config.toml
arch = "convformer"
model = "image classifier"
train_examples = 145000
targets = ["foliage"]
patch_size = [2, 2]
kernel_size = 3
label_smoothing = 0.1
one_sided = false
adamw_lr_other_params = 0.001
weight_decay = 0.2
Rows from block 3 of a small image classifier, named by matrix and row number. Rows with one number within an expert belong to one neuron, the router's apart. Each number is 500 + 50 x the weight over its row's rms, rounded and kept within 0 to 999. All counts start at 0. Numbers have three digits each.
Before each expert's rows are labels from the 100 images, of 14848, where the router gives the expert most weight on average: "colour at peak" is the nearest of a few named colours to the mean colour under the peak. Only what is clearly more common there than usual is listed. The data: drawn branching plants.
# router: router (model.blocks.3.mlp.router.weight, 8x192, trained with AdamW), inputs 0-95
# up: expert up (model.blocks.3.mlp.up, 8x96x192), inputs 0-95
# down: expert down (model.blocks.3.mlp.down, 8x192x96, transposed), outputs 0-95

# expert 2
colour at peak: grey
router.2:449517442505485506449421473599438433388481542542401529548477471514618521581480549461563504449494487556602546484454547528453581522557449507483523476447507520463442557413448413454479527540560583477473483485539451512445534478458541459452553495538470517512569484485458468479511494475529457550
up.0:581453548458571461508409571581507391443471517515490397509523589485378562478455530401559402555520512524495560576496532514522522555509555561517518502520465421398522493524474586519537522590406544529431555527393599584499497555515497444566488553443521422464473523478550486510504516521450540469
down.0:441575527487508447451450430500526541488524426443464580543465472515497488485527447462442463468456423542511515532461471448488425471347475501476534573439519530631453440385379488521504531419514546434458458481489532427519513539513500502488550524546534510624528465498358478524584536519467598611
up.1:456446510575546433446432558489459491513476477566484519454471429444522516511514501500477529545518474511564552455549494479567463451531519509484536551504483571450494496531543560597547537474479479610549466495426529550483438516558478564451466512446522575442564537509467478506446465506476496472
down.1:427521509499405526501457537453417483485487446482501486470488453519495523617413541463506527499563439515533476494420542523604385449439503443436568484505520544504526489518554493556623508491510504545502472459399481480471516508637546349530487438562554510517498510399497536404551554488500481496
up.2:539491582530466499481436567452475411523428474531574505605503493549558496499490467484476467505529570493479479500515530489430520436486623437458451476561555512551506498523501527519401566433585497480611512492500493485507435511539447555521467548521468485462503472482526546486457535417630448491
down.2:449605389540481544582565514526537480541454473485558417484552494582517589516452464454562463494507447488497498564447522588493519527559522483519405461607543598510510462613500419484434433496501419524432556551488447511466419543571531504572484530522514494436526480493590502436574523560545521401
up.3:430405563545545471529525499507500555525498504537426557502473470390457537408440471514514623606454553527476435508459559545603432446423437516491482438472538484571419565451473574388580470495483478490442515500429536423465570466498499489579547463474462398484513493523513546571387497487507522467
down.3:511460538586534511484501501483409474548503438472441549558450498587527579517417491427487434472481401444459491477482469550483413478455488506496463620512508550502482484454506540482553538534510611342537467499582564482428483547454539489492404496510518443543402456496469465546575488464517474446
up.4:580439506412563499540462519435501557473510393504504498476522534514527547537582539380527373455447462540518460469549550535523499421537459467487437592530474414457477530425497563543575498525618541425522509535497604518515423435449508506546519483502461517450523507521520601523450541449452494476
down.4:535513539457617467446452561549512527448455421441480505511535470472572482439629565535550510560515487570471478520471476525560531493484453498480551419437456577468441534431428548522482479535386497464495592470484561530521523571464449501490526498496553483553432527467439432470538497518500461471
up.5:499420565519575530558522551555594488535506425559543477419386499514443544424494491482474511669490444495484456466454519506533459489506485555523529480515534590521572498537551519526563495489558482478623493583511509481432474471543478525387387537553480567549532571467528522513461538529555430539
down.5:559541552565461477479529594463497494447593499534470457421517386552412429565524471451531489513542414442612528563438565486543476444467567415497481552437456506475479503536511504516496472497500489450461475491479529569485451465505484536598458399558473520522527458505466554472521508516594424502
up.6:492441593444612464528467522465583519465457524498428551539564578501472589530508496428505520444480450526494433507433508452420564413431516511437537432549592501503517468523499517511443462479433426549549535521363545579473491467503486418531502470514468458495483454573395519566419535477487508554
down.6:464475557468476507593494459570514536541534534358472448424501552454530557499443425490495437520570486442510550433524451521482460476435587434481566500473446549596492422470570556444480472461518515464406538493490557483481519464566378534514484469476517529467475528481430445515596518513556523455
up.7:529482524508509572488590422600526541505558487494513537455504491537461518497597482555534534526432404448456508561541543518562505461444394558522503494487494490610522594578567534510575412413513460451455596545557608428537471538528481549566419443550475419449467444531491483446477602528388512469
down.7:522469555499489584453413505477454379398465514455546502505541482502451592533531468457567546502500562552528416468561370516515433444476454463433438466398526470535480530486584417497523441523452504484532531567441488592492545515503490569486448487511459487518515442627460408511558510462478465400
up.8:531500502457502483533445522567477492484505474534412553543531393443398494373424528592469512426532528547494561581504593565561558564491503484474411422438466556517419509469479552550502434517475521465459430455503455508491591474472451460464535486472507511497424459452560478567424527469551376495
down.8:475496536484587532502484516506491576566464447447503532565549482437587544505393456499562507405468514528575580449453518418460509466515489518427460519362501519586538455414523445442536536573474505526555420513445455407520494553471518550480406460501493471479499471511510458511462523488517549452
up.9:458572503539453507505467503528506538489516516513498530556503440479486473437487528534411528394471533472526565471555518544455510626464510488465386483436586530489501517437562528535453477465466538546430487502631541548498465423470523498482495547459448530515538476394500461528464433508566510549
down.9:517524448440415483478481519468503559479546451477492465436575476424474423517470485588514533487458537434487538497510564495451565575553421512551559492389471507574477492498629423458354495535480469531467460503472496423354441466447456519494497447502477501560498504485535523563508504511475478566

# expert 4
colour at peak: grey
router.4:500504535506502428461471508501452451553445489461573544424452406549515507544427576533462508397495550532485474475449506435547587475477455446526502490592534465479549519463570560410499500528530511499611482463575452542513469412459461533530566547445467540485486529461493487530562457416547431446
up.0:395523597439586543561475506434499522453545428483514449506531591419527447519506484445581401529514486575491449445427567496465508454500415527525514441524549494473496464462503457505497523516485502551452536473495447550511446531466496588554604433587501597472468463535559532523460565389455447451
down.0:502511492530535480504492516475589579540473420402543455488533574456468419585480495489597544588523539542400459429480463476509518497483493486505528530490452381431594533536463470474476455577452477507505569502493483493546508527454471504538496392495541495567392485556444513477454431511444484468
up.1:570372487495445499506477475494450509553552525637476499497451471540512451545572496597586474467433505532483503391464404455595498457547488470477424508461589473500538498487482585498497523545586531511507500535543463446504552433409505541521430525468529547578483500433491488489584550383441412439
down.1:519567489516441483536582430498466469456435486475500438479444459523513402449514442526500437520453506481584562526636499574445550519490524482582502506545472486548453579573424478449544603525514557441473458457451446523500508462566570405437521581419543458540575593472458481469447577519494451429
up.2:502489496564571512523424509537499508461488573397415507554500587396484466560455601509468501511526430496464524543543519522466465554508489540495559422571597439477438525561508452487402487448404497592489491541590405427509505530571494518573534502518470516516525511447570474459549502546555542565
down.2:480480469531494535545547449472452481448489461525482565501497511556478511545530469442498565552542500403532526527453448442548576491510522465521437547406497555551521426434415545586490563398509491501535621509459577432523467467482543530527489577439504489565491570502513523456558531526466436529
up.3:418435419453551413442522496509513566544483462467495556479508449537529527444592530510521448464470514533549564456493442482478497398537500483486447584425465502446539428517615463587600548574534498477413549526557566337540519529441497427518524491574540528499459480451440489564501538549465525485
down.3:475498486481494502504492497538452441515454490625478532583384499388511433563562519467393497412568530522481449495509517419460445549475495492437652491398489506492507539441412563509511423447549466540406493497536450555502535437457488520507542526559422521512483531430549417504522440461522455526
up.4:547465408579471499416550533553518556551577567550427528523431515480516416508405481492430451454490536521455518480437436434476493442487528611511572498463457443558609503548541467518498500535489457541490552440466542391488578473508474473455425471485446460409556533469503482534546485472532496479
down.4:429480503473548466537496509554484518534475545569526471432514565628524587508479465528481460618434465548498547488415523540417506551429473457471473516511427548536522506437519568387535519558487448430488418556469536589463503599500396441415505521484506519531514534574486540522534526496418513399
up.5:585534569450437488517494450592465462458452517391555469463578582520412420512552545509445479549528458476485507525525573558466471464523483540393464480450510521518507483436461432608440586482517489593386600400552487482534484515407500503474548501579503477487473549543478463489456512466543445561
down.5:459503509536479512480497547461504464508568555554529560569511489461480419448503487408510509376574454444437555445594462449507507443468530483515456564473515530479431519605514463537444524451578475522517516510497587412486486470602556582543406532500428482498511433485466509468546477498491447416
up.6:510526463492528533481467487574478397527499559425517484541499396524382490582466469483487499488397462492540440466440515469415539611520484478515435530499583542418455439509360486567479432491496549430424519488514470439603483546478483520496478490514527405577449487510562578481525569518440498559
down.6:494521561449626531438478456498460558522473453481487479436438524493597495532460357463471489484540519450479488389564490551588456471525510526479487582527545511524529484505476473539471507398500480504482513542545531493482395509451528608495500552481432497517524482500465401501548401496454454445
up.7:516493465567468567536554516586519466469526556482542447395548433558486497469533617520533449501557491472598489505447457562505576526435515501432504411452454612388533530498455581522594585457502558561446534603503437559540528504579566470519484473514481487427480492562537551420469450505456454495
down.7:513583512468511490559518503543560510464580481496486485522520455609602494541578522550450529507446564489489554520532471503440550487514544485508510559676530552450464439531549461619459414476480537494517431494534556457515445455558532504520491572401507535599504513547439504502565487406514572585
up.8:521499429455513550454562492527494488450589434514503488496419386502544407503501563495462469533518587519440474478465507509516483606516564545503568449456444505493411523509512519487573436499474466488469448505476491427478536579448540501464418469562510451436436516459525486518542489450564574490
down.8:579464508455426418536468520529503497623477543541427484509497528531461543461500579509518570496468506534450559517542459457421462438617490452443524408447550601528496471560489491516512406506499570572515440601535466499506479516454495458484497561417529489563475532389482476547467481430503397466
up.9:496492512569485528579428419463445527524496460564471434466579526518558576450433514597435546525429541596461471547460608465537530413526484495483475463527469414412510496505518526556462478551494472527504491456414486586453524516494470465457507529540462552537535446578553462481490463457385448501
down.9:429576512497493563548483484532443459480537533531550423519487494497496534569481496448500557557501448420554483537457540453447476574456472481529428480583512519579498547581396521520560552544434451520443506453506540486401477487525509505517447481449489468476421422546510528498492469517503457508

# expert 5
colour at peak: black
router.5:500410457524471517513581479535509458469475502484494486595490542410499563523498503523458513511523568527466439473460503496460512555517467521419517462416533535396549464487465540489497475438492480594459539433558479583527513546486521456443605491499546568504549532536536488444489522527471515508
up.0:472544506492488482446431600490552533452489585465514416351516445450456505505442507505414588483523508482467443438596573538535569599574429526456474544523481403478492489513454477395428485471505456527496489524532401471473481450568482511518565461470498429480552532431388520500545526524474533440
down.0:407534593470513513475460613518513496499563497587507509375519450614480497466543456475550438467478495507565549463534422541513438455507504551565495431578414513569485593488464444575457495425488469478575510559548537339549481523451507489496535567496454573473455588399450445476497458511547452475
up.1:534497518531458505630468477544500553475500439448514545492449571513441458541462509486466533446531498465417551451519445518488463472484514535539537496485554456548439611493448471551504500380498455476586436572521573530580565465487424488570453444422536566457358511468492514510501550556416598474
down.1:605450543479476498514517502507592530502436515513453574395548498409565478467606504459600548513396461549530441484583520504420488526551533505451477543496542469506520510515571480503477504470522480559512511383472491411459509380457595466389539466563487531451596513454577456503509516449535474539
up.2:481531441579536492433498427588463461476531453492380504528461521530384453445528539495515449480467488532475533482584530415547535517531485595509522555555516529469495545543607462602472583503545543490467478522497518535501440525410518548477508451488401469556504532558504507583477541482476573489
down.2:454577502378495473534448434499502478563472442472482516428529444483539504538480459462551452490561494417465447591540407407566560487394390500526540605484555442518494554399527597467488561397474497421548421555567451493521555471493599526533513523504549569516459536479541484442576530457568467503
up.3:499546390460520454499524476441552515458450426466550357489529576470476597497587500469420567397493593488481425402498476470444457431497465467500507494556546467448519475460458572454517595561512424496495459444469527547478551573505416571537523477495461460474573469575575519445512494538470566523
down.3:563534449498579438504589462508459559464493503532554522525594474502560448490535510439539488480540426474450573504428525488414474524514471570533457479440529584358546473502467508523518485525562434514442472461511395461544530450399494524451529432413430502471483530481513536460504510557467509546
up.4:427586548559468474481468482482554451391517559473466549559507511591481550560454491424549528382516392597485643516544534440487552623461458445481534451472457444466382508472567568519472483506524522564426528435487458529470388441569541477532498526550543506497417535459415479546472490500470499498
down.4:430540548539454503527528489480456511541531493518473513492472480573504558492506437536499479484510490495472557453563503464383346516507540511492540473561442532475514482434537515489605497562482486548558411523512516585518414620555498465478438490500510567561470551456484469530495501470485483546
up.5:509596530499513494419540402505428451515548422543471458429397534519453563517517513546480548428522481545586566562517526458465462549508530560482515518553494518447532459533497529398501509517424546579546423431418472428476536477560487468551562421463443550574504510492639474509524536408485476534
down.5:423520514556528427515457465469478515605493511556467587414499442471462564537561451560532459554515581561572507530508490550487516506484573439527565471548480387562549429550597513488468506580547466456510421520446555451523460510463487524514491561551497467458584493552574485491549448379523469458
up.6:502486502469432632498502515541498487498481545480502400453472591448562459550550488471554449513508480501472475412398464528587483425583492436595469511474552512494524542484448527465477510509496528429552444353445511534561513492446449492538577405440525505521509482625468561437491503427567409444
down.6:456441583412550457409537529491503487437490496528440538500489461427534476427443478492484528408524568537442519544509567471527497476556472520510596428471506391409500522361466454512533442450443558529515528544428432490527477543456434381488516524588602544534513619458456460458496578454616474532
up.7:561445477416408472504540543557434490432501478442508530466562384517374508581435435499533521582544479497510448506617459546594570566477461508497431416484508604520506591479479538439486514604482515483465569475457449361576585563364496475497493475448533474464440540474537516419432502461452520511
down.7:419555553551527529527471486489515566584483559503442390543424556572577494557421510481405540563571497458481476517467507522439482411483443573539461453444470457511511511493451522494455509464527443571585508480473557468524485506574454490538591482493516512502525361533522521457490564621535495488
up.8:492431374450499572592472535480578586430509542500499537543477469554588504456547503533426508475530567536523565438442444542454522511534516583509497579500497542519488434392492528532491432569430578470546466543426462547530553459477448490447485537465599463548396437544389556443451399444413488511
down.8:482528472584489595389478441488508544489577546544541542483506509468510506409449495577462530518387512443569503452479409454520525559532479472534538489506492433493511544477446499577493427593519417523454481583388543380461566546492507527493572514472510510393566438543461550594521530528530502457
up.9:498482499417595459489547441487568509512470445536485497552557458501447575463539522525470480574417579547494494458431467550443449446499561515529485468465649517469583518466411508576478511456405420555522487401464504519514502521508506473509525493510526513540517495528571458402474503552477557569
down.9:611401451545472455538439476552539514446470498436571480562465474445517412454508572591463502443413533485509501489523560514433487513580501473479453541422436461501544365493488601480466504546551505526519480524560452509476596545461508449472499488432505448442500491582560537522465570588533501475